config = dict(
    model='image classifier',
    dataset='procedural textures in two colours, tilted and lit',
    train_examples=97500,
    image_size=32,
    crop_scale_min=1,
    horizontal_flip=True,
    translate=0.12,
    color_jitter=0.2,
    targets=['pattern', 'pattern colour'],
    num_classes=[31, 12],
    arch='vit',
    norm='layernorm',
    norm_position='pre',
    hidden_act='gelu',
    mlp_ratio=4,
    head_dim=48,
    fused_qkv=True,
    bias='qkv',
    qk_norm=False,
    layer_scale_init=1.0,
    parallel_block=True,
    inner_norm=False,
    moe='expert_choice',
    num_experts=32,
    moe_every=2,
    expert_mlp_ratio=0.5,
    experts_per_token=2,
    shared_expert=False,
    patch_size=[4, 4],
    conv_stem=True,
    layers=16,
    width=128,
    positions='rope',
    pooling='class_token',
    loss='cross_entropy',
    residual_init='none',
    optimizer='soap',
    beta2=0.95,
    learning_rate=0.0025,
    beta1=0.95,
    shampoo_beta=0.95,
    eps=1e-08,
    precondition_frequency=25,
    max_precond_dim=1024,
    one_sided=False,
    adamw_lr_other_params=0.0016,
    max_steps=7300,
    batch_size=64,
    epochs=4.8,
    lr_schedule='cosine',
    final_lr_fraction=0,
    warmup_steps=140,
    weight_decay=0.09,
    adamw_weight_decay_other_params=0,
)
Rows from expert 29 of block 7, named by matrix and row number. Rows with one number belong to one neuron. Each number is 128 + 24 x the weight over the matrix's rms, rounded and kept within 0 to 255. All counts start at 0.
# up: expert up (model.blocks.7.mlp.up, 32x64x128), inputs 0-127
# down: expert down (model.blocks.7.mlp.down, 32x128x64, transposed), outputs 0-127
up.36 [113 111 112 117  97 111 144 130 143  65 123  87 108 120 165 126 115 129 147 123 146 126 133  88 165 179 145 139 107 150 120 145 136 133 123 104 139 163 122 126 128  61  97 137 133  99 114  86 164 122 157 125 160 149 102 107 103 103 166 147 111  82 151 103 146 114 176 106 176 164 165 109 127 105 113 142 124 152 143 171 127 154 170 139 106 106 116 135 159 120 112 109  88 146 118 149 138 110  99 113 102 129  88 114 136 128 108 126 146 154 114 117 128 195 118 148 160 143 148  75 104  88 115 164  97 156  90 125]
up.37 [148 114 167 162 120 167 109 134 138  91  87 155 123 158 108 165 119 128 145 140 117 153 114 139 138 196  98 151 141 136 118 145 123 126 102 174 115 110 146 143  89  81 149 121 122 138 153  87 143 106 114 109 128 113 112 135 110 110 140 105 106 146  90 101 101 100 114  99 119 112  82 147 136 131  64 146 101 132  89 167 138 145 139 132 147 129 157 109 115 109 156  70 151 113 146  93 152  83 123 101 200 165 148 186 158 150 127 141 145 105 178  97 155 129 109 142 104 127 142 157 169 124 119  58 122 104 135 177]
up.38 [145  96  99 123 153 156  81 146 162 118 149 121 139 178 131 144 166 135 122  72 127 150 158 184 150 117 131 128 108 149 116 131 125 124 148  97 142 160 135 114 109  98 131 123 136 185 152 129 127 141 118  94 134 155  54 138 163 101  87 132 156 132 142 132 129 139 169 151 150 139 149 128 121  50 138  92 145 125 128 118 122  87 110 124 173 136 124 108 103 157 123 130 146  78 159 127 138 123 134  88  94 146 132 104 151 138 118 124 129 136 163  38 144 108 125 142 112 116  78 145 125 133 137 137 134 120 183 116]
up.39 [126 131 138 116  90 145 130 130 117  78 118 169 102 132 118 116 119 129 130 163 137 119  88 184 108 164 108 136 146 128 192  81 132 135  78 157 119 160 109  78 110 127 114 133 118 130 120 156 121 118 116 163 126 130 154  97 100 127 136 139 155 152 106 136 136 153  92 109 133 151 132 162 145 123 114 154 155 127 101 114 108 143 120 143 134 110 118 133 161 134 139 115 129 133 143 121 138 125 131 120 137 193 105 130  79 119 172 115 107 136 124 142 108 127  79 116 144  94 148 115 107 123  93 144 125 164 146  96]
up.40 [150 112 124 135 123  91 135 148 131 142 161 124 131 153 153 124 110 163 158 123 131 151 159 135  98 137 170 139 105 108 170  94 144 125 120 157  96 118 128  80 132 168 128 132 198 120  99 120 138 104 185 158 116 116 126 100 115 136 129  92 151 155 118 151  68 137 149 136 139 142 136 149 106 126 111 125  72 143  79  97  85 182  98 131  81 117  99 161 133 100 134 124 154 169  90 140 127 109 153 160 125 115 135  99 169 148 137 123 137 175 154 126  77 135 135 118 143 136 160 144  99 144 115 161 154 139 155 113]
up.41 [104 116  99 132 161  88 150 152 145 163 170 128 108 144 141 138 147 122  79 105  94 110 144 125 148 113 137 185 125 162 123 105  78 113 170 145 158 127 127 114 129  99 136 128 122 123 120 151  70 147 175 140 116  96  77 178 144 150 161 118 103 144  92 118 113 129 120 145 129 186 109 108 152 110 150  77 108 142  85 131 101 126  88 130 145 160 129 175 123 112 116 129  50 111 139 148 157 130 140 158 141 158 141 121 111  97 113 118 194  98  44 133  80 123 135  93 148 120 120 106  93  96 116 132 133 106 103 118]
up.42 [178 166 153 144 151 134 130 140 147 139 134 129 147 121 155  86 122 115 128 125 103 131 125 145  92 125 124 132 129 120 126 122 149 144 124  83  93 116 135 135  84  93 150 122 131 109 153 143 127 126 136  92 119  97 120 146 127 122 138 119 145 112 121 165 124 122 130 129 126 122 130 114 119 103 149 110 150 121 118 117 152 143  71 117 165 110 128 152 120 163 130 123 120 148  70 101 140 152 140 124 121 146 164 169 121 131 140  90  91  82  95 131 118  93 171 187  95 142 112 123 121 127 164 134 103 138 142 121]
up.43 [127 173 130 148 143 115 163  99 138 127 136 101 131 115  86 117 129 148 145 129 131 122 128 121 119 163 149 176 161 124  99 117 130 125 167 118  96 113 148 123 143 135 171 139  92 139 134 182 108 122 130  71 102 106 145 128 148 111 120 111 156 135 133 121 110  91 126 137  94 147 119 128 117 134 123  85 105 141 108 123  93 190 136 134 128 127 148 122 117 123 132 149 118  95 134 166 127 132 143  96 118 126 145 115 115 163 134 118 113 146 143 136 146  90 136 155 113 102 119 114 124 168 130 130 134 121  96 144]
up.44 [118 135 103 155 161 122 152 110 127  92 107 121  93 171 154 141 102 140 103 143  98 128 155 109 100 140 158 117 104 105 106 135 119 106 138 120 167 158 150 145 128 118 163 121 135 103 147 119  87 143 122  92 127 121 115 135 107 132 138 140 166  71 113 112 143 108 135 143 180 125 123 169 139 135 134  99 114  91 160 124 141  80 129 168 153 103 137 127 117  96 135 140 130 148 136 156 125 136 154 112 109 172 139 133 126 122 148  96 136 134 137 129  95 163 130 127 114 131 165 114 134 140 160 122 135 150 128 121]
up.45 [109 143  83  98 153 143 133 154 127 125 150 109 110 149 128 178 114 103 140 151 135 153 132 140 136 140 184 101 120 127 132 121 141  71 110 129 144 140 131 108  92 132 108 172 126 140 123 120 136 135 104 107 138 134 106 130 127 105 127 162 141 119  91 165 106 121 168 146 131 140 146  92 111 131 144 131 136 125  96 132 145 149  90 132 173 143 177 136 105 140 114 101 135 152 110 148  91 120 155 127 119 136 141 121 117 106  90 124  92 151 123 135 124 123 142 105 123  86 121 132 170 102 143 134 137 109 154 141]
up.46 [100 123 123  78 121 144 142 114 144 125 128 171 120 124 125  83 158 113 141 150 141 128 110 123 126 154 158 130 110 163 165 130 175  96 124 149 110 121 105 128 123 117 111 151 119  93  99 115 132 137 134 155 129 156 108 149 126 131 128 140  99 125 125 117 107 101 103  90 140 132  93  80 157 115 119 132 132 146 138 137 132 119 134 111 135  98 116 127 119 143 152 115 117 160 155 149 102 120 143  81 177 122 125 119 102 136 101 137 122 139 120 112 130 144 103  84 160 128 124 144 115 111 137 138 108 142 135 117]
up.47 [126 143 102 133 133  94 128 119 166 150 149 147 155 114 108 143  93 142 128 131 105 117 127 141 113 148 108 153 120 144 149 162 146 185 157 113 167 135 124  96  86 110 147 138 113 140 127 134 119 126 142 136 145 161 109 125 138 173 144 132  90 119 150 172 127 147 126 143 122 146 105 124 127  74 111 173 153 106 111  73 114 168 112  87 140  73 194 144 117 104 108 146 123 130 104 115 141 130 150 118 149 133 125 116 103 148 113 122 147 135 125 140 161 124  69 140 142 132 143 158 133 118 149  94 129 142 142 181]
down.36 [154 155 153 130 168 109 139 117 103 137 110 124 131 137 160 114 106 105  71 124 150 136 154 114 132 118 130 156  81 163 115 171 137 163  83  97 107 179 112 133 105 123  98  78  84 109 151 158 117 191 151 171 131 134  88 109 116 159 160 140 118 119 146 110 168 127  89 139 181  49  91 159 117 106 121 153 121 112 123 173  50 152 124 117 119  79 172 113  88 156 125 160 124 107  87 160 126 140  83  91 120 116 149  93 147 134 116 106 142 161 152 106 142  56 171 131 167 103 116 170 103 121  87 128 124 124  54 129]
down.37 [132  90 166 145  96 125 137 149 171 137 130 161 172 118 138 129 126 148 148  97 122 109 152 113  96 129  94 113 114 150 154 121 118 128 131 156 110 133  98 145 163 161 128 148 126 167 155 168  81 151 124 116 131 108 121 132  97 163  77 126 155 138 113 153 126 136 150 129 144 139 136 136 149  98 132 124 139 100 116  99 154  80 135 121  94  98  92 147 138 109 138 145 163  96 186 120 128 157 133 151  90 148 111 145 154 142 166 130  92 126 154 129 151 115  95 152 144 162 143 109 153 116  88 146 127 110 180 167]
down.38 [116 120 104 134 119 130 141 146 133 138 148 131 136 147 157 140 151 131 148  96 114 174 152  82 135 129 150 170 157 107 151 151  87 162 146  52 183 161 161 137 123 117 160 128 123  95 142 125 128 155 143 110  66 111 137 151 113  83 113 109 156 132  99 156 114 172 128 100 142 142  92 149 153 137 126  78 107 101 187 149  96 126 122 102 140 122  89 136 181  93 135 107 109 188 140 105 113 163 122 125  95 181 115 135 134 122 119  79 131 146 116 114 140 141  97 139 116 121 161 117 130 122  94 118 104 119  99 178]
down.39 [143 128 147 113 129 140 158 149 118 108 156 116 145  90 123 162 117 102 146 152 131 142 132 120 102 121 128 117 137 134 130 101 123  96 142 131 126 110 134 116 140 117  97 114 107  97 106 148 130 117 141  92 123 133 153 168 141 136 138 144 108 144 103 157 144 104 151 157 125 120 139  97 106 116 134 142 105 136 124 129 119 142 115 113 140  96  82 138 139 151 124  91 152 148 115  96 130  97 149 163  85 174 136 176 150 132 109 128 136 129 111 150 124 162 153 120 138 142 163 189  99 126 132 157 142 109 123 114]
down.40 [145 147 144 124 153 124 139 111 101  78 153 181 118 141 129 118 139 141 128 152 137 133 118 189 123 138 134 149 106 146 122 130 124 135 180 159 113 122 141 104 107 180 128 110 132 118 110 107 108 146 122  82 104 132  96 107 172 141 137 145 157 136 119 116 136 122 148 174 138 105 169 131  75 136 110 122 145 106 106 152 112 106 121 121 109 124 123 115 154 125  79 150 117 163 149 144 139 152  96 127 133 140 119 135 167 117 177 136 128 167 103 104 128 160 119 123  93 104 134 172 125 147 141  86 138 133  91  98]
down.41 [ 95 122 119 121 123 126 151 158 139 122 152 124  89  81  92 149 129 119  92 131 116  98 121 109 139 104 153 148 108 104 137 119 110 162 125 103 146 153 128 103 112 145 138 100 124 115 128 141 132  90 116 137  58 107 123 125 189 191 128 148  86 149 143 137  97 125 110 145 151 122 117  96 152 140 117 105 125 137 155 190 117 165 116 140 100 106 163 118 140 116  90 139 143 102  99  91 155 173 107 162 164 155 173 160  88  90 148  93 168 162 126 122 140 139  89 137 129  64  81  88 114 151 110 152 127 101 191 132]
down.42 [102 133 109 116 140  77 124 158 112 160 120 135 145 150 115 115 156 147 122 118 120 132 138 121 131 157 108 162 127 125  97 115 104 140 169 140 170 108 125 118 143 108 115 151 128 128 120 153 119 114 156 133 128 136 154 116 127 124 126 115 126 130 133 124  88 124 128 112 116 116 154 119 138 117 138 152  74 128 132 142 112 161 149 130 143 104 145 168 107  99 143 101 108 136 124 110 117 154 151 146 116 186 101 116 105 140 169 156 127 111 131 161 118 113 139  93 140 120 119 168 120 155 142 103 133 148 130 177]
down.43 [ 96 103 120 120 139 105 137 131 126  92 133 149 129 133 152 127 135 171 172 113 108 114 131 123 140 145 118  94 145 130 142  53 134 131 122 120 121 164 108 142 119 113 144 142 129 206 167 113 162 111 147  79 118 124 107 158 137 122 106 149 148 139 121 132  90 155 145  69 178 135 134 127 139 114 111 115 127 149 130  85 101 161 132 150 130 177 163  99 108 100 131 151 102 158 116 103 133 128 149 134 128 119 125 171 116 144 158 125 136 116 153  86 143 130  89 148  97 117 149 128 142 155 145 128  74 148 128 139]
down.44 [145  96 136  79 136 107 154 148 108 138 136 144 117 131 130  98 117  78  98 121 133 137 145  96  91 157 139  91 136 137  97 153 159 115 175 115 118 126 173 120 188 136 119 128 148 117 115  77 113 155 162 120 133  94 114 130 167 127 166 109 107 119 100 134 105 118 137 138 142 117 143 144 130 137  97 143 130 146 143 142 120 119 154 129 115 106 149 128 113 122 137 126 160 130 120 105 100 143 139 142  93 149 154 141 123 100 128 117 156 161 155 149 145 132 107 145 129 133 116 135 127 137 166 116 116 141 135 107]
down.45 [110 149 138 125 148 110 128 137 127 111 129 186 128 119 198 134 146 110 146 118 130 132 126 115 134 125  97 113  98 137 120 133 130 135  94 132 143 148 158 172 114 156 155 136 133 171 102 113 106 147 140  90 144 141 111 143 132 149 118 130 161 118 100  88  96 129 131 133 113 128 136 137 149 104 121 119 128  96 120 105 161 130 130 105 145  86  94 165 132 128 107 141 119 139 103 109 144 129 153 140 158 162 108 137 167 144 158 138 170 161 138  88  99 144 138 121 150 160 127 145 103 133  97 128 104  96 106 134]
down.46 [108 125 141 143  86 151 135  96 109 146 133 145 129 106 140 122 142  85 152 106  93 136 163  98 180  94 164 146 157 109 156 171 117 113 133 123 167 154 108 155 118  86 123 114  58 131 134 126 116 158 112 133 162 133 144 117 143 130 160 151 120 135 146  90 124  92 110 176 115 114  98 133 123  96 106 123 120 130 114 130 137 110 131  77 144 125 148 115 107 154 124 119 156  83 101 107 154 126 133 129 109 129 148 153 153 129 121 109 186 163 156 128 124 147 141 154 142  89 103 120 108 104 116 152 114 131 129 172]
down.47 [ 99 125 132 132 131 122  67 173 149 113 130 176 133 146  90  94 139 125  90 122 143 169  98 120 165 132  95 109 118 120 157 155 138 190 121 136  80 183 128 171 115 154 114 135 168 106 141 111 161 109 129 143 132 143 117 134  98 117  94 138 130 139 115 129 121 124 165  81 109 121 138 145 139 147 172 172 126 146 165 118 135 133 119 123 127 140 127 154 112 136 136 121 117 129  89  98 116 116 123 145 125 133 141  93 128 128 135 179 124 107 102 121  82 144 152 128 126 122  90 147 146 136 113 115 147 115 110 149]